Weights of a small image classifier.
Model: arch vit, patch size [2, 2], width 192.
Rows from block 3, named by matrix and row number. Rows with one number belong to one attention dimension. Each number is 128 + 32 x the weight over the matrix's rms, rounded and kept within 0 to 255. All counts start at 0. Numbers have three digits each.
# q: attention query (model.blocks.3.attn.q.weight, 192x192), inputs 96-191
# k: attention key (model.blocks.3.attn.k.weight, 192x192), inputs 96-191
q.95:086127083146161057104165107172129132109103161122150131163079120119128123112149147143094093118167135120115151097153144162131112153090158131113167144203143107140124128107097122141125082159105163105093140170101146105164121144137138144154120121153164110178119156121104109130114135152159145153
k.95:148105100160074172105137137123128116107111108140117103122197147123112092136106104096134114134154141102108127106117160125115108053115130158191109166103090140108116199148112179146153143158126144147092169188166138137127111156116086146113143110069140118126132076148122146141213130120120137078
q.96:130120126141120079149086106127131117141162119205153146171132137088097098173131140117108107200152113120109156172114055124135142122126104071111139099101147071123045130133134089169151177177084121157089086179150161098119151146115152102110147096159128080132111120099136106144144124090096174134
k.96:060184141097122150102129131049063091129121116076151159084111111112128096135141128150137159221108133153104118121122109158198175140143185095093154148102153132181111194169153156157104157095106057151138093112167156066095002119153145087141123051158139159173100090117142121198131079102048145083
q.97:085130124083179092187133134153094114161115168120122166154114136092113085073121175126108125135170087104154106138135085127084185147151145150160105103104139108192123191100115197095142110093164097103170128112170127070115110152048133118118137144154110101139154120090086097143124096105069145120
k.97:145075126157090089137114062111151179137173146097163147139196128129145143107143120102161158171131101077103129046124104183146183138121050157153118033110101115106107184099102132097184144117180119121061128140189172111112140190064111099100085088124100170153124156138102111109148110127039192150
q.98:158137128157078118141188134070109150156133100121173149079170112110128143190093136084136122174105137140115197169121120066199168121153133111112117155084130107144082101133140091142153200083105118103160183199151119145184133089161169045174117118124120106138074162107153113116121163037104089078
k.98:092116103149206110140094158140107136127126150147108148095145132085087147105124067137125150163108165069148097115147180089097134145206130155117122163122138099135136150187143091144163095136178148132121142122096112134170151188125132154173100161121143086088098081123158109197142148096110108117
q.99:128128133140126173159083178132073134121105133099087144112151140105129139153166148125145085096123124108107115137130127163094125146103109118150150147136118157114082162132105134127110106082160118138147145140112102154140118157126171110108133132089117114162144084141119123124162097132147157119
k.99:104093112147135086121142103144155141174087136158094091142139104160121153120135117124124123109149168128123099151137122109131106132126125135096137126124122156147119124122165113161160088143116092123096153106151100117153097126130133141179133094125132155182146146118132168102121124151095113127
q.100:116153089131091166097153082138154089116122141158131121163128154119105147093138162144126083137174155101162147162126170148114102139097145104156135142103124116105096085146165114081157125126140123152150094102093170132141096113137125076163069103099172163124139140196150096136142154125109095141
k.100:115112110109137167163150074068104140143125083123121117122094194154153187082143104109143148156116153137078123124171143096135060075176112089134174104142136144107142126156173148129141100109137153123122116144153161163109122159132184161185138110059125137129095134165112075112150159122135085096
q.101:116104144141154090128129118134154144104126127118110158096143079161114087130107152152098069134149123110104109114132134169121111149165103132101139135120118130119109160105095145110107125138169136141128169114142116141123129133121138140116139118159166069149107117141135141134131123140137163139
k.101:138121143105135075102102122118147129128077109126111115080073113127169165132087137139130114078153124114096108120153147125103166127127110188128118105087122105126132097146150143111135130113117098102120151121123162120093113108127130184165134171158151156094118140131125140134126124121124136175
q.102:140178137135072130128064104137123104122138124176092124131163136146157118114144144112142168151152130173162117096146144153104125126103122171146133123082158151129107105088122109112138140129130125139123126106146181135119088120227124104124131142146130154132139137128158149116118113155137120129
k.102:123109111114138109149148152129098149100139134181112147140145193098118122126153122120153135139144121127152072127147139099097139144132100130168112119107111110165186151133121116150112118116140161116088133135123148146128124123170136138140145128108145142112102097126136107124130193105124133087
q.103:122068168136145108119086125121118142116132154069123134115113129130106169143142104124140150133121100126155105106106113174142164143163159108145140143129131129132171137106120128139100156140131112119148135132115126105116142094147149120135138143117129109129116117150111142141083089128120120143
k.103:118113158124117113103148170128107116112165158120132104132124128150128102123136193123137124140152151125126109097111107096122163117132132111137121160084131104136130143133115134173155146130109144138128104103111117089130128117145106140118153099128101121148063124099099112131106138098163163111
q.104:141131072082119137109134218146155102115068063149054094086100076103218206116065123145076106067125123091143171134150167213118116167114207170117087149152154135096243091084090127034061084112144133088133078136104128176132187088144112114087066094142145124100185133172109153089162125191191078069
k.104:144119110139120146135081104110088177157113107116145112147114137132108150109088157145095150109135148099099122110108174134173129177142116100133124182150162154109104114189104137153123153103126174180113160134091149116130124121112100138065158161139141142107137108068129087169101093135115093142
q.105:127145178111182149136101162113152135125127069143128121092150122130147193079086143143167105082100063058142153126139114176184142090061151083145096066173110193069176192103131118100120098131126106151160150100116111119119139082145138183151079191144135125166139165125116106091181132141164125107
k.105:122118130135100100137148169136175099104144092075131161121148186072206102125132135149132088098133170112180104134126111172173102120084116175154087171123202097142072130104066111063127122173111149120133130159079114176069089159122112168154161164175152114102190046164123109103094106097129142170
q.106:182053165151102119111145163156132131152130106162184072121071158095172153128110135120169101112123086096139151138117123125140184137145153115096143114139082117086116183161121147190175134150128130123139152103197118152161052131177151142095120087131108104098052148087119138137111111161135109118
k.106:123155150072135138102114140113150132111121191139125100154161127125166093157164117129108105155108095091131090099109136140108085113089128104084103105134100138144162178180163100182090193197149145164154161140117126122170164061098133134153107159160090140173093110117084067183101058182118130110
q.107:133122107127110172187118156174133129108132110170154136130109163104096108125113137104134181145131093103114098187159141110101112124074124144109100098117146140094098150137123157128094202080136100153155190109067131129135128164150170124165104122154136126064176144117103112127139141102109097100
k.107:110102141128104138137115108093146164138172137104122085166149191124130131118139113159068150147210150123124128120121164126138139147150091125158183175185105097089140123127084172189108126080114094113123153088101142137111199128113156168181093134092117108107158102183155109143126099152126097077
q.108:122090130137136128112137123109122113138165141111114092098160105131125138161153105138161118115133115116125130095124167156104114143124146120153138118161111142149125075126119113144141120128119177111130077098127157092091163119118125127132118135109120144127122114153146122143113123149123129159
k.108:101152118136093108106094125116106127134122144123110153140118139132141168114161074118151124097126140115141102166109095124123108112105145124145129110143126136126137117105156133067159143150170101167113124131111109120141119119119142109139151152142110127108103131099146127138158142129145128142
q.109:125146151141074173154100096139107076178150146147084131151100141070151165111127165123132143120136131124138126120189124096096118086115173150132111152105152131135109130129142131098138131137133140111144133117145122159132109110151148151098145101123126178150189117117156125159128132164113136105
k.109:151145100134087141148134182136135144112119129175101179147137120080164132106097060112138103156114129050135122122104136167158104125129153128173136137143121126141132152151144111125157126131153136163155133117133145129156183129143168110096107132117112124112160105147167151131148122159098144089
q.110:144147124138101126134126135070113105151172107121189131124135158113171149125131131132167143059082136169115199138130099151148134098151129161130111141177135155112122135131131140139138062108114156083166084092150142138108090121121155179076127116157077143123153137121110127108126164127123137167
k.110:123114115130115158154118110107098153147153141134106144135146141106095154157115103142134142101079094107081155162143090145105086152098142179139101124127106159137127156150146155104099142134181136111138178118106108130157147162117161122119163121135108173123140118114127097100128118164100138129
q.111:120134127077157105123123147165106156106134100118155135109158119139085088116142125106118107112079106127110116105091107130125123144159114104141119123125140146115157132119136135130106131149124108139110183119125097172137119125108127130131108153144178142110112157149107133140120094124149118118
k.111:102108139133170136114142119124135179090129147080144098106119178096045143175152193126114122097161129119128116140173133079154162153087119154135116126099105168156131122154130149147137117120077144129107137140096115089113070119140106156159157122151143116153109115131100103124097122149149149127
q.112:110086119112093162094136155149174192104115175125101077152113109151146155138142162130127128059105148101165110123120173148091138156099114141099175159154101120116255062076107103050117135106147188109145127081116107198137152093179143148100106158114128153149177160184108170100134125164187131119
k.112:167154145080177147088109121123126116171152155106127159101162157074131163071135120138113154064126175123106090075103162114109146138129095085142133190095141096150132128144131161189086145117159114130178101106137110109156129148114150124131121121072082096079139159140132100121124145154152195114
q.113:091100175103127126127164140137131143116091066077090088139120094135094163117135067192220113103174135148212115159142148081127089127144134101136117137160145129124150151108169111085098086109137112069150088084132067101138108148097117139166086124142108111098118171161076152067090093150087087103
k.113:130144197144177104124113121151103168114151168094092089091152106136113165158163124105191128157131195132113095154057121080151118113122053141160120138123146157120119138118187109104140158101129134112075213092131121111141150092125164105109109041099160090137077088079129109117082072128121177137
q.114:115149161123140000120163161127159142113170103128173192215138148124109157097069125084089152085082124151072187153104150147155099094153145161128135144056138100131095124182135090209161178117082128122159103128134147139125117140123106145127099087158087169089120175113141181135097118103189100143
k.114:132103135174129123133178090056079088152141112100063102083238124101179112160176171090129182208100130165141120121119134127115149112120113103123107051055194132101116181121045113120129179179116161157179076163142109138167089090120103145110160097140131120149145077171110113154106185092160183146
q.115:126163156105116155134129072094136172141072124142145132144164114110130137136104144154139116064132098122112166156074087081181143140134106159140152118172137140128154145197170128148116145100116120097137095150126118110119126113118124145125119138093119138090148169121129090107137117133135070141
k.115:107189124139162149129136091120166148099141161141134136168111092143144144143087106118125095120113113127114115106110092133119124144096107101160069154110104162056122099142158151117083103102151148083151155134116085125137145109102129112111115126125129113123111116134096097105134107173121197157
q.116:148166141112176133090132114132124110132136120103092113141158121093166114108130124142169147132107103144133166136127126138166136118127143144105098126151140181129146100105149195126081176133125079089076080093109156100125147103138161164173066175169061137056169118102095188165072121115112151111
k.116:096121119141146122142138134182088167152166161141126153179085158156117151126176065119186090136077141116151112146142137119140130076089100111117154092098120147145099113079126088105172103103145150138085082123128121085110119136174121168143151120130131143170152110117121101063090181158178075134
q.117:123098098133112111110167155125129118135094149085150148139140108134109135149128121103141141114125144131137093075079098107166146142161137097093108133158119137197134152137114120138087118122148119131098129166160124103118164092111116139093164114095136130125111112110123124144128107117139128145
k.117:096170122145123137119137147124120144131145163155132130106148113125124110120129177117145115129130135119108114136112107126099162153147132128116108166113108149121125116101115147088080154132104122141168151107118117139128089130123118113112135157108095104128144146120100146151159120176085115104
q.118:121116134158134110118128120138141133116116156081138141095152116124116123146127115106161151133127120143146084112132146176138158162156115145130140109149106121126126132116126129147130129122119139114152100149142164110123123088141144114142153126110123120143096102129133125113097121165167136131
k.118:142132123131134101132142159171097125124131116136122150126140140153109122114103117106167092109139108165143092122131144109093144154116139157143100122095109148150135127111101111126109113136153126145122143130136121120171137109143119142124150111137095132120097132114125132131126167112136111134
q.119:093135131159161108080135126173109135139131136159113145147135123124147090102105134132106082124173139142116151144134140108124123129113113149140117116122114119133123148119135133131152119124100145130099122161124138123107127135118117149133137117129148124140117157142140105101138158132125159104
k.119:146146124132142085153130112181189095154123078126127126126128104159127121147111108145127117105114121121134154145154141112129133125144100124067113121128113147107108097118128113104116125102124126114118096121131155179136077154124108153126113124140151118127131162151120119123126125115118138141
q.120:096111135132093138128147201199139097128100083122124051132125120205142127057082133142109151067136148150130161097130121152085033136096197125173106152135131134109182073056110111110085095181194165125151107105104126125138158085154097078126094083133092156127153150206091122115137154142158138107
k.120:118088117113148130113152128156236086155066099088135149152099086184179176094159121159165098054118125120082099103135183118125120141103137169165149069132137195143184142102141153034140134092201139115109150128129144171125145106167079150145057177132097133144143104175106122107128125180169071129
q.121:104114104156119130150069156116122106194087141115116123122097132166107176174105084145085121131109085106102146144179167162147179073108138130082166080146161141127170146155124128178148110141125137149056131176189059150126110147124125136135152130140127134126121183079069168176123167140102129083
k.121:121104164124136106112142153115148189129110208133157147074126122142099107165076125121122112129102111090152178148114172144092150155162117107114157116088114157137073118103119088116109156089163082121140120152130162113116142201152141096092101119188131114180142157108106165104103123128141132171
q.122:175116094118118102210095177154130190124186153070110167107072124161103105122108127103129134156122184120124075174137170160121087154118134096193156133134088103116100062099121080092133139122151074175108098139072166118153133171118031065124142140175129104120119133173090086122125113118102138112
k.122:106142092168082158097178129092145042117079123130130129184049108106101123121151070177162188141152119143070154138157135134095168099097078125127147093212136141137114059140133116114095059079106114175133122110104114156083170118147030091156084121122143186138174170125144152086147079206161112180
q.123:124158128154129128167126126149146113090153143142140106116080127171125099153100115097085146095143125123123093076162148133121154140142097153188099126071143135151121113112090110110158133131124178145133138154143128106139148145129094127101126110184185105147136125114145096128121106135120091122
k.123:101128087104153149111123105167129091189104103201171129149076109113161129060142200153124127111136111133132158132167131153134141152142153152133189141170115088165128112120102117110140156111139103135147135127110126156139121114120177136110135126131126140072131073096185119146125156087152155111
q.124:122124128102143129137103142178107160121158147136171138125167101116129120114138117138127132147127095157135133129130097122096135082098182125132162107122143150116135115104144135152137119151118153146119135092149110150087115134154115097128124131166145161143144119133132120119141139117109140141
k.124:127100155117123110140161148138167139114126130140116107144152117113109115204132137171128167117120108106150158127110141140140125131114106108109105120125143124150157148117130127103130121124120156137110081143111138127100116118118109103102121149141124109126124101132113096148103117134147170100
q.125:148123164116109107129123130097137129132163121140097134117120143109113110125142099096153110142133151110099158144134099148131164152120106154108179125103137134090117139100109126133128114118135101130144109099120109138141170153134112143135140150137106090104121107148118158124137103123136125200
k.125:089158120111108127106095101134130124151145167139129128157129108156174144122108092117124144136135121115147120146133111189102109091156097119157126115149111103094070136116131103120116135104112146119164098094157105144120142125111137145130146122150156133128127114104104147102150111145163157179
q.126:106154120131102134126099139124129126123169136149133139144118169148156129094085142096099104139130148154111142168151081127068102129135103147184120108124119104146103102139140174122134175104126124119122152132109115118092122134170134167162124058132157098148111130110113086071173138125131161117
k.126:131111120106143123156141112139166125147136106173092107118148111121153150080106135147150131147110098152134130110156159108131103136172116105119172144167173127159137091122118136129185155110111142093081100097121185150149126137098137104129105082131115157120137120143177135102139155124087094135
q.127:134127100139101121164123131146113138123086145107123143106129087127113114149108145122113110152136134153117093125149162139128130127111109155122114130130114101135098137107103127147147148109114130130139178178118127109123123116098103169145156104134170143157102139114176111120090159161173158107
k.127:146150139140122126143132163145128115164086092148132141092122127151156135113103127105138123085117114137139151099162160137121137141135140133108105125160123115122127113111128106069114128128144138136128136114145126146145140119140134149092096126145129121123142123119131121161149119114112116142
q.128:101175116181183134111137125127109135173156185171167129181165114151117113141096108109105100135140123119150127114125118131121136158118139094103119108117122106088049140161160128155120177111125106161114130120101109112155134149092139092137145154131130141136113125108102112126137179125131129155
k.128:142152149156133137103105070138111149140166137081162153117166161114126132136116123099158152165129098087156091100123171154169140089158114116119178125139130157140089194163124117137160126173103071143104144157126160104171110135071126146053107102167175116110088156155111162164120129125129145116
q.129:130181162092152152117134153129133153156141108109132085112172125120147112117135163120147111090124155129184100138090170143088167159120168174135112081110116149099151105154121099119128128136137137153104082122085110153129151096178079150141120145129136128096156158119116178101135102108158116084
k.129:153057098090155125140093120151139180211103128115139121123092091096117185143136109145104154140136137155094147146137089083112084137113140102119133097150137187110150161147134139120162190106139128192086144114089121136150131097150104163174145193087153160142111111120115118123114132204182134110
q.130:134193139112163138158118152133158134099131133095149087135143127106169125106116132130143114117127158177126135133130153107152141132128060074133117160108152123138088124095098141157144093146136117124134127137135113115123117108112121104112132138119121136121140131113102145161092139166129153139
k.130:144093134158095126154125136137132124121170120132115163090140120154137139142103081115099134128149085104169157113100099157103145128141157107142136113123095133133130117112135106181139128116104108186146115115138147122098137122147149161112113182162167126147157087152138117122127099079149139132
q.131:115165111095144137130124120129153136096128167085142110168152107123116125166132110113147114131111149134142083139151112102137171132145117116120092123143121144132124163126098143134162141140111083116112146111114084129122096123129147137141113130137176142091149102121106155147128105147109143141
k.131:112110121118150143131111131133116090119140097125140141127148130144147125120107117125121153142116125133117112108141130143123104143142138148150134116125129110123124120139121104147094116120124129149133090148156163107171141144119147153092135165134105140147164115106122128146121118142151118116
q.132:113123115119129127152124079120138134141146106141148139136143081105107119127122117195086134105135150115098136112103110114151132145134126157152143102112165126090156143123137149148143125145122141140136092100123123124086141109149127120108095132080120122135175156108100179141129096150113142096
k.132:139145131107129153156144122119133130121092154114140125154110169122135142133123129133151135118102144129124066172162161105109128096123135107093091143094113138138169112106118137138099075125124091111126125151142107119149115097105100154129108165094108187153105109125096135133133160111129139146
q.133:157123114080124170177145161162129143117135103151134119134131132137128137122163103155171136087122145158136155111121148133139154115114159085116102086111105128124136137161139129105114126101131134134124110089092148118139132054177144155100133138110128170111137123116105146164119086158145069127
k.133:126131123142166140112126160096085143120126117155114141090145114097122094096139140145111165147123090135143114116149159153122125101155148117121113118082104133136141139126151095136099132082118171155090137142141144089136144170119124124124140143083147132135137131131121115126134139107143146091
q.134:126160104103133138149123135146142101120138107128145139137176116113141112109128132129119106114150149161105138099117126156123125131105128123111150166085127142113140116104156147123124121109136130136107100140142147117114131104141078101146127107078110173105177160113135138127118121109111139110
k.134:127123135081123169156118164148149156147148127093099161142116135106104152150137138120121158112108135120120124151122125126117150112139169108126098133113109139108187124120129137140098111105100123148110158113137117116124135105123128138127128164104134128126151137139114120103151143147140116107
q.135:165147142137135158115120178126125115096095136103143145144166136133135117106107134104118125137134121128136141095130131155091095146101091125112139155136156141131074138133085109168155102123153114119157116149173120131117129127104150101143128129146123097122130120100085121146119137153110119093
k.135:111101148132124094100132095146152126176142068124115122119155126126164134130133134125158157118095127112117104128116122117111135103098148147120152148140115120157116124120102148117093130148136134151133134116130150115118136104127141134130110149144142105099154111124120125104098141111109117125
q.136:068200070078155079145110108068082158143230231129141171089149141122130115162126175122063150255138133151093177100118166146097157140147115105096115132072132066129047166146160129183155114173111145147136128109202056043163101107137196084117144100090164099178099153080126160151071087127112219142
k.136:070120107122137094117141146085065154141145133167164157111110152100120126152123148116117163177085160115113108124115100100132167146133127103094162105132134117170110153152114101182153162137122138198168127150166144148128070084102131149131178100144121106140082165071144107146155144132147152098
q.137:167132162115098117148169202090140142059127129119091112121070133171131142118141134173148128103097124137142123110117128143143124166140112143154125124125105122153145090084161125093138123142128155112180089155098087099099124093126113110131085131103155130133159128143157110093126118106075068096
k.137:147133148100114129113119087142165172168129121083103146114117038122118150146141121143066142081115107088135072150103121142086140140095107181173096126196090142152192131173100111091120133124157154099137106101105116119113112172139084103114067133109087137152168114154198162087088118105180122153
q.138:119141165149165108135162169083139145096175187113112110104131124129108123124145102139163120169098088167103089113133122117142088115128087077123090161070134142086075136110120154201140155147114096145128151093080152155090098163097151128163179149149144120178139171174104108149169130116131132125
k.138:122127128134129140166118077106142115156211154128114134106147108173131137096083144113125101167144129161122115135089126125193165115116111099161129166111131100115084129194242116131143170136159143133141118167161122133146097175077135105079116115089144108084127176110136099155098070116108185140
q.139:132100133144172119093114163131115143122176155104148126149147143103119149128100108073117123144132146146112135135119127129126137125120147087085114135125150170097110114101095122117119086096138117146119152092147143109105141115106141152159146120143109095083131149112133135113140148155115137130
k.139:094124115162073145131120167132102110155146100123115102132121156116112129142148141144120137141080144100151166106130131162147133123158124117145161114131107135155127107134143127116132170150131126134121144135128125132097096126118145092057122133106110140133161121168090117155122117090123148154
q.140:137130115135103160092166103146134088129136113113136142090178071149170184129158122166157084133150182145131088119111164099104182127138151135133148145124164109129133100111139142102123156167136157109127123172140105138118110103166112132117127116124150115081139121142145125077127105104094166143
k.140:093128081120098116176118062171115106165185110135074181132101131141092123154139100144048151089109114152159128128116128121133079147110144111130115124088122164107132168112088126121135104115078151168120149094095109129142164117139098159184082098167131125138175119115140158148083108133150115127
q.141:135162145128137106100132058111114146153100174088144121119107148112111106211109108107109126135120160140136114159134120112102107109123085162123141148126116109175103163117113098126129094148124128107150132142161127132144101187079137092126109122159141123160135108138157146120159116160135175160
k.141:115073150094130102093153147152153117096130145134161114110119160130133142105121089107124086123152106136119109153150123126140100156111150138127158119101114132099121122161144150148129168105138112104141107185114117109107150136140168141135123085092159119114125121126156115141166140142112119150
q.142:115122156131114103100134142143108093145123147107097089103145159135117118151148115069118113130099134125105096125133093132118120133134163134130149143120099150137096136109173164130178128106152122117073124149133113175166103152132145148145142101148095109069127152142133175133154111149126142153
k.142:112119118123138119102147135153147152162095123101146144156094123102123156139102154098122125144136114105117171122120095133134124180102121128141160099177138098140146088122123112124129174117134136142136098078131153134105103117110141153120193124168112144148164142139139115110135127171148080149
q.143:170101114094134140107112125115160186164143156070076169145113100137097167184142115168073134066143131131115095178139141152180214112146131142146114138097152147134126135079072129137164143103102125154146166083102138108148130112171051151103090151123143147101186163157098141100135026056156104174
k.143:117129129136147087161108131121051093048173204140187066110132165103114123137114111132151169191118139127114143114136123145155121104114118118116123083092145150123131173146152138186141162155108111151144149161150107110150149128102137107126134066105131107132096126103117128178141163114135147116
q.144:084135094188149180141137101096032086144170141084125143114190156150098119184115195124113105198168118128087147081118106135134151151119119124101186120022138059051036115193216142229113135186092120164104101140167084038167148165114139093141125129105192111129103088060135156170130157129053167127
k.144:120180155168168100156084074139028129161131167161139153123156107056063096070056113108129184199103117135143152162124067102101121117158123081099127125113110120130073175174106038150127158131084084129101091106156113085137137152065167050140109113127143205147090127129155160198145109085078191114
q.145:158118111159136093136134167131091199099111118083161179091170164159083113107098166135083148181186119082138140096108176118168103098165187134142189147116121128081105138103123088152120140126125149150121084100155112091091084171121179095097118106092174081133110185158102092149143180120116130166
k.145:098211132142153120146119110108081123103107128153089107153143122159089078173132132077129149116082074163097157109148122148127191081139147098158050163139119112159178164150128192177135143096157095103121145128122142073184107147101139109122155044149166127146151113114123158147156162059110153115
q.146:128130155153114097144112109113122115085136120154120100125127112118182105120143149140116124089087155109115124109099173120133139123135103161142143071126132076151121125134163144121142149169141147131092121181141117149131118144112135093132105169095139083142129112133152145095114140117099145074
k.146:128133123147150136138143106126133147138114162126105172169115075162141132172117119148066118186164089161124085107134085129152101156095157129124116134177172157116135137109103131174146108163126163150098072139116138123128146090137089131157121136156133133152158120106156108133120074136111145133
q.147:095154116136121109132141090093124146121136125141127137112145124142125143145122150122120132144103115097143119137131135111136140149125109158104136114154126089129130141132134140083131163168128180121133165121136139141153142142114152162137130145124142100131093121132154097117132126138138122120
k.147:112121135132114135139134141134119100156093120145125128111107152163149145116131107113146114130137112155119129127127131106122133129143108123143140156120107119177085094154130128120167131136142093139097128136109142147128155115095131132131133084136145147152125141122160142153145113132112141125
q.148:133144118120088108172120133133147138099155130162153120159106097099136094101112120148124127126101132142111128108123139140147149124138118150154119108123092110127159116130122134144131102168128138125121110154109135112091119098105130119080116151125137118163111109118146102165104165136110148087
k.148:143153149125117136140119082099117131119110114143129146147131139174173120138146157127124097123103115109145095109128126150136159123175138139102129188118111110124136139107139127123103100144143144112137131146131137149139117150145102122128122162106114106112100123142107124147129107079127151138
q.149:101172149154136124135134157127130084123132146104136098129155097105111081125107105130122132156152113139110183110130118087126141122090086157099146146089137154111104132116124132157198117120199116171132127137164140144109135123144122107125143100103078077148163140126106183173132126172124163086
k.149:156107131169139127148137159162144162164124110123145153121126145164164159119079150135129084077124147115136115114131105102096101124130150101109093091171120119134145112134134123112127118151133135136143132090120098141141102118122148130136140146112113151124139115152139148079115078108125132153
q.150:097139123119113101119154117112141128135127172123110138104139122117124130139149140079131154134107130130108115148130100117153145128124144103141166131128108127131116148111133144142144105121124133160136108101122128139125135126142129151125116124126165121129143130125132164118141162130096146107
k.150:117124113126139149135131117125170128157090114127156142125131161147122134132138134145117129127137121106118139135137156100116137132136133137102109135158125141145113090118128102130125142116155135117148116132149133156119129134121110146135130128143097139113112132152120124119134106154138118149
q.151:164134163103120189135100105149124131099078120131090120136117131152153114117155126121150130100112133129135097095127117104112140160160107119166114130113128123146120107142131122113109147159128106070115117123105091130145094108096142096154123123124119127104134158140113160094106085134110137162
k.151:105119118152120084120133088090136151114133158094116143133128074101142090156112131084099153176133078128156151143136111129172122147113130128175144117103143162066145156099101119173136105125104153127121107137162158102097139105129123137138154182165115112154147111081136116159122164146162122119
q.152:113145146092121101111121157132135102156128129099103182110136152105109131147119160122123139147125159181111106115090153116123164126134144144147118139117141081150116157131148148139103123129157139136119134164129085103127109139083131117126129109094156107121113139123124121112133116137129141123
k.152:136148097133145126143082112068042153128152142151131124128167141128142106137113149145107175185133128081127147108144095141163107127130124102082200099097124108119131179172174127184105156161093152179148116153169134052149095141120155120136130066106174136173092146051148152167105169090116161130
q.153:126131109104147032094125096121132098172102121154120143105089155152125125116149127144046095156134084105138117116095108143152129120151123185164155169159148076068136143174171146170187120123144083137092139128149086128141093137084128090110118098121135104115134112113108159150141123104075132125
k.153:149146114073104170121093126186071112095075164135113074194124130092094094182157129145107133091117159140119112088142178125192123150122120149120140094105171132128099149102176117154120098152112138102083131151145155127178143183113077117174123123129128111118120175141134109116099150205152159161
q.154:167131142136091109130157189117205113129083071188121131097171155153132145124120131161153086106143095143151181175128167101131066119094132100120096137112163147080187130151111148075149123107108162119092116117072096140103112075144124204090136119183112126122144123115115096087182156068152048133
k.154:077126120128112164110169146175140109149103078201130150190131130141153122103170167133125119059089176087135155147125144115062170135143130121089119099103155142121096111132086063049128090112137136085154097097116094139167112062082108185109146133179090116149153139127111181099123099136165086189
q.155:128143155156085140123138097145105116130143144141108099102110138148132146148150096119167145125083147166159088177114126114127157097111117113111167107102102095130128110138142148123181122112120128111083131061118161141155135120098143167141126137130128104163165104113152194121149125162127111160
k.155:123129119168138146115135142110143133128107161124107145141090128107129132099145136125131081170131104139131165108139111109180144167181126092136124135118111129143124123138126103144119133117136125094151122146138145155122099145121097127134136135164126105140123122136148139153135091170139188191
q.156:119124127146164101138105107125142134099145140140164137103133164144183099088133143119131112169133140101117148155105089130114123107154145108115107084161097121129129137139150138104089155116129123089132145135114128139149117131127155160138132144125131126093059119139100140111141126114123113147
k.156:132125135140125128117111158107169141127139097114094138134134135118097150113134124140092171082179141118138121123154159164133132137102120151099119149148150152126137137086111089123120116144134135132132113104127097129103154157162074122113112175127113109143113132121125098145107120156123112105
q.157:151102105123129077138119172126109138151131094185120135123098136126062175122123123174093140084115097094114129112187139162171119140119088152113162126093151161116134138150132148097142134124159138162150128126119155146103140125157088103139157141118110120155133142129104077176123092129149103085
k.157:171148120138142149135117145094091114099118174138162080122141114113139089155122148128149123161112164153137107124113117136120161121118134101087118118157090095171094132157130128150124129164144118130153133149091110107165101113092139078118135047101127148146090148102133120130136142117125176109
q.158:112154094159108063112138106106128136124164203114162118081150114151124146163119114129095119125114143127109079151112084181119168091181187172154139128087120092109136132083149159102190158141117159194122180132106147119119115155155100124168164136102112109125157134178172177117115128130133120122
k.158:129149119104138145122122145153080118114071141089176111179100116117102124132135116133120134118137128106155155124130090109100142158114090141116090114152120093155172113165139147144135108170116108127126098107087117150123132111119132120172125126116113130134148131133115100092101106172166107101
q.159:207086148135143180131125146154153138120137083151082134121115148143132202102140119174115101078121105131136152099105158090149140163123164120188126105133172138142133113131099134108148134083119173125140153114102134131155161074186100127124116157120129091149133119140117102114116076127132085124
k.159:109167126179159127145105101111075129116106140181132099144150134143117102122160118142161161217123115115133141112111126094159134097124125098090120116124150157126086171136113100156118143161139173173074113149155150083102153122069118105123123117155129112134137161119132127146124127069089160133
q.160:122157122172093147166158141149083093123119152120105159118088134149178121138133174153159149091165072050126136178121069118112110125162125082175127128130158173088142102155085154079167120147091151132180206089146125105078114134136141162099170080167139155125116090083172128161145141070153102097
k.160:147176147076135156167088115108129117141137132056116094170138146120131096111132096114159137178089158148090150160139155060163106111132107101174157127131100095129076105131122075115161167234170170101154135095078094094156150099102105162065164214130165124084110201103125106189152086174194130117
q.161:112076086152138106115138156124193134126131053160111097149131160154136121163118099132145139076084130136127139140143076105103131146144176148113119125131157094145125119129131127105143186157140129154177158132108089113160094159107211128117173162132166122068102160104133113154161168160089139124
k.161:089124104084207172127128043109093133152102125114119140134193185129184070106126113106128081141127175091139087149153117064110148105136093108152167154109136126123109078142139144061237159126110122136096115123123121112132083134115132099040096179112149145142116155130123112092085116131109134133
q.162:147147085086158139158139187141125127157126175125225104112202069142129158177114109124118126137114106186091126130047140143149147116188132081065119097099130163113111093147189128102147221096132083156110120139123145089082141144150161120165136130108101146110063130151120130154094153143100114176
k.162:141122147125164081166150099076144108166141096150129146095129093091137155189131088114101109118154131086193118127112077150134165177094073169136072103147109065094150116128155149122089115105103158189073151143136116125111120133077106059135108126148207073114091137101157150112164101135087181121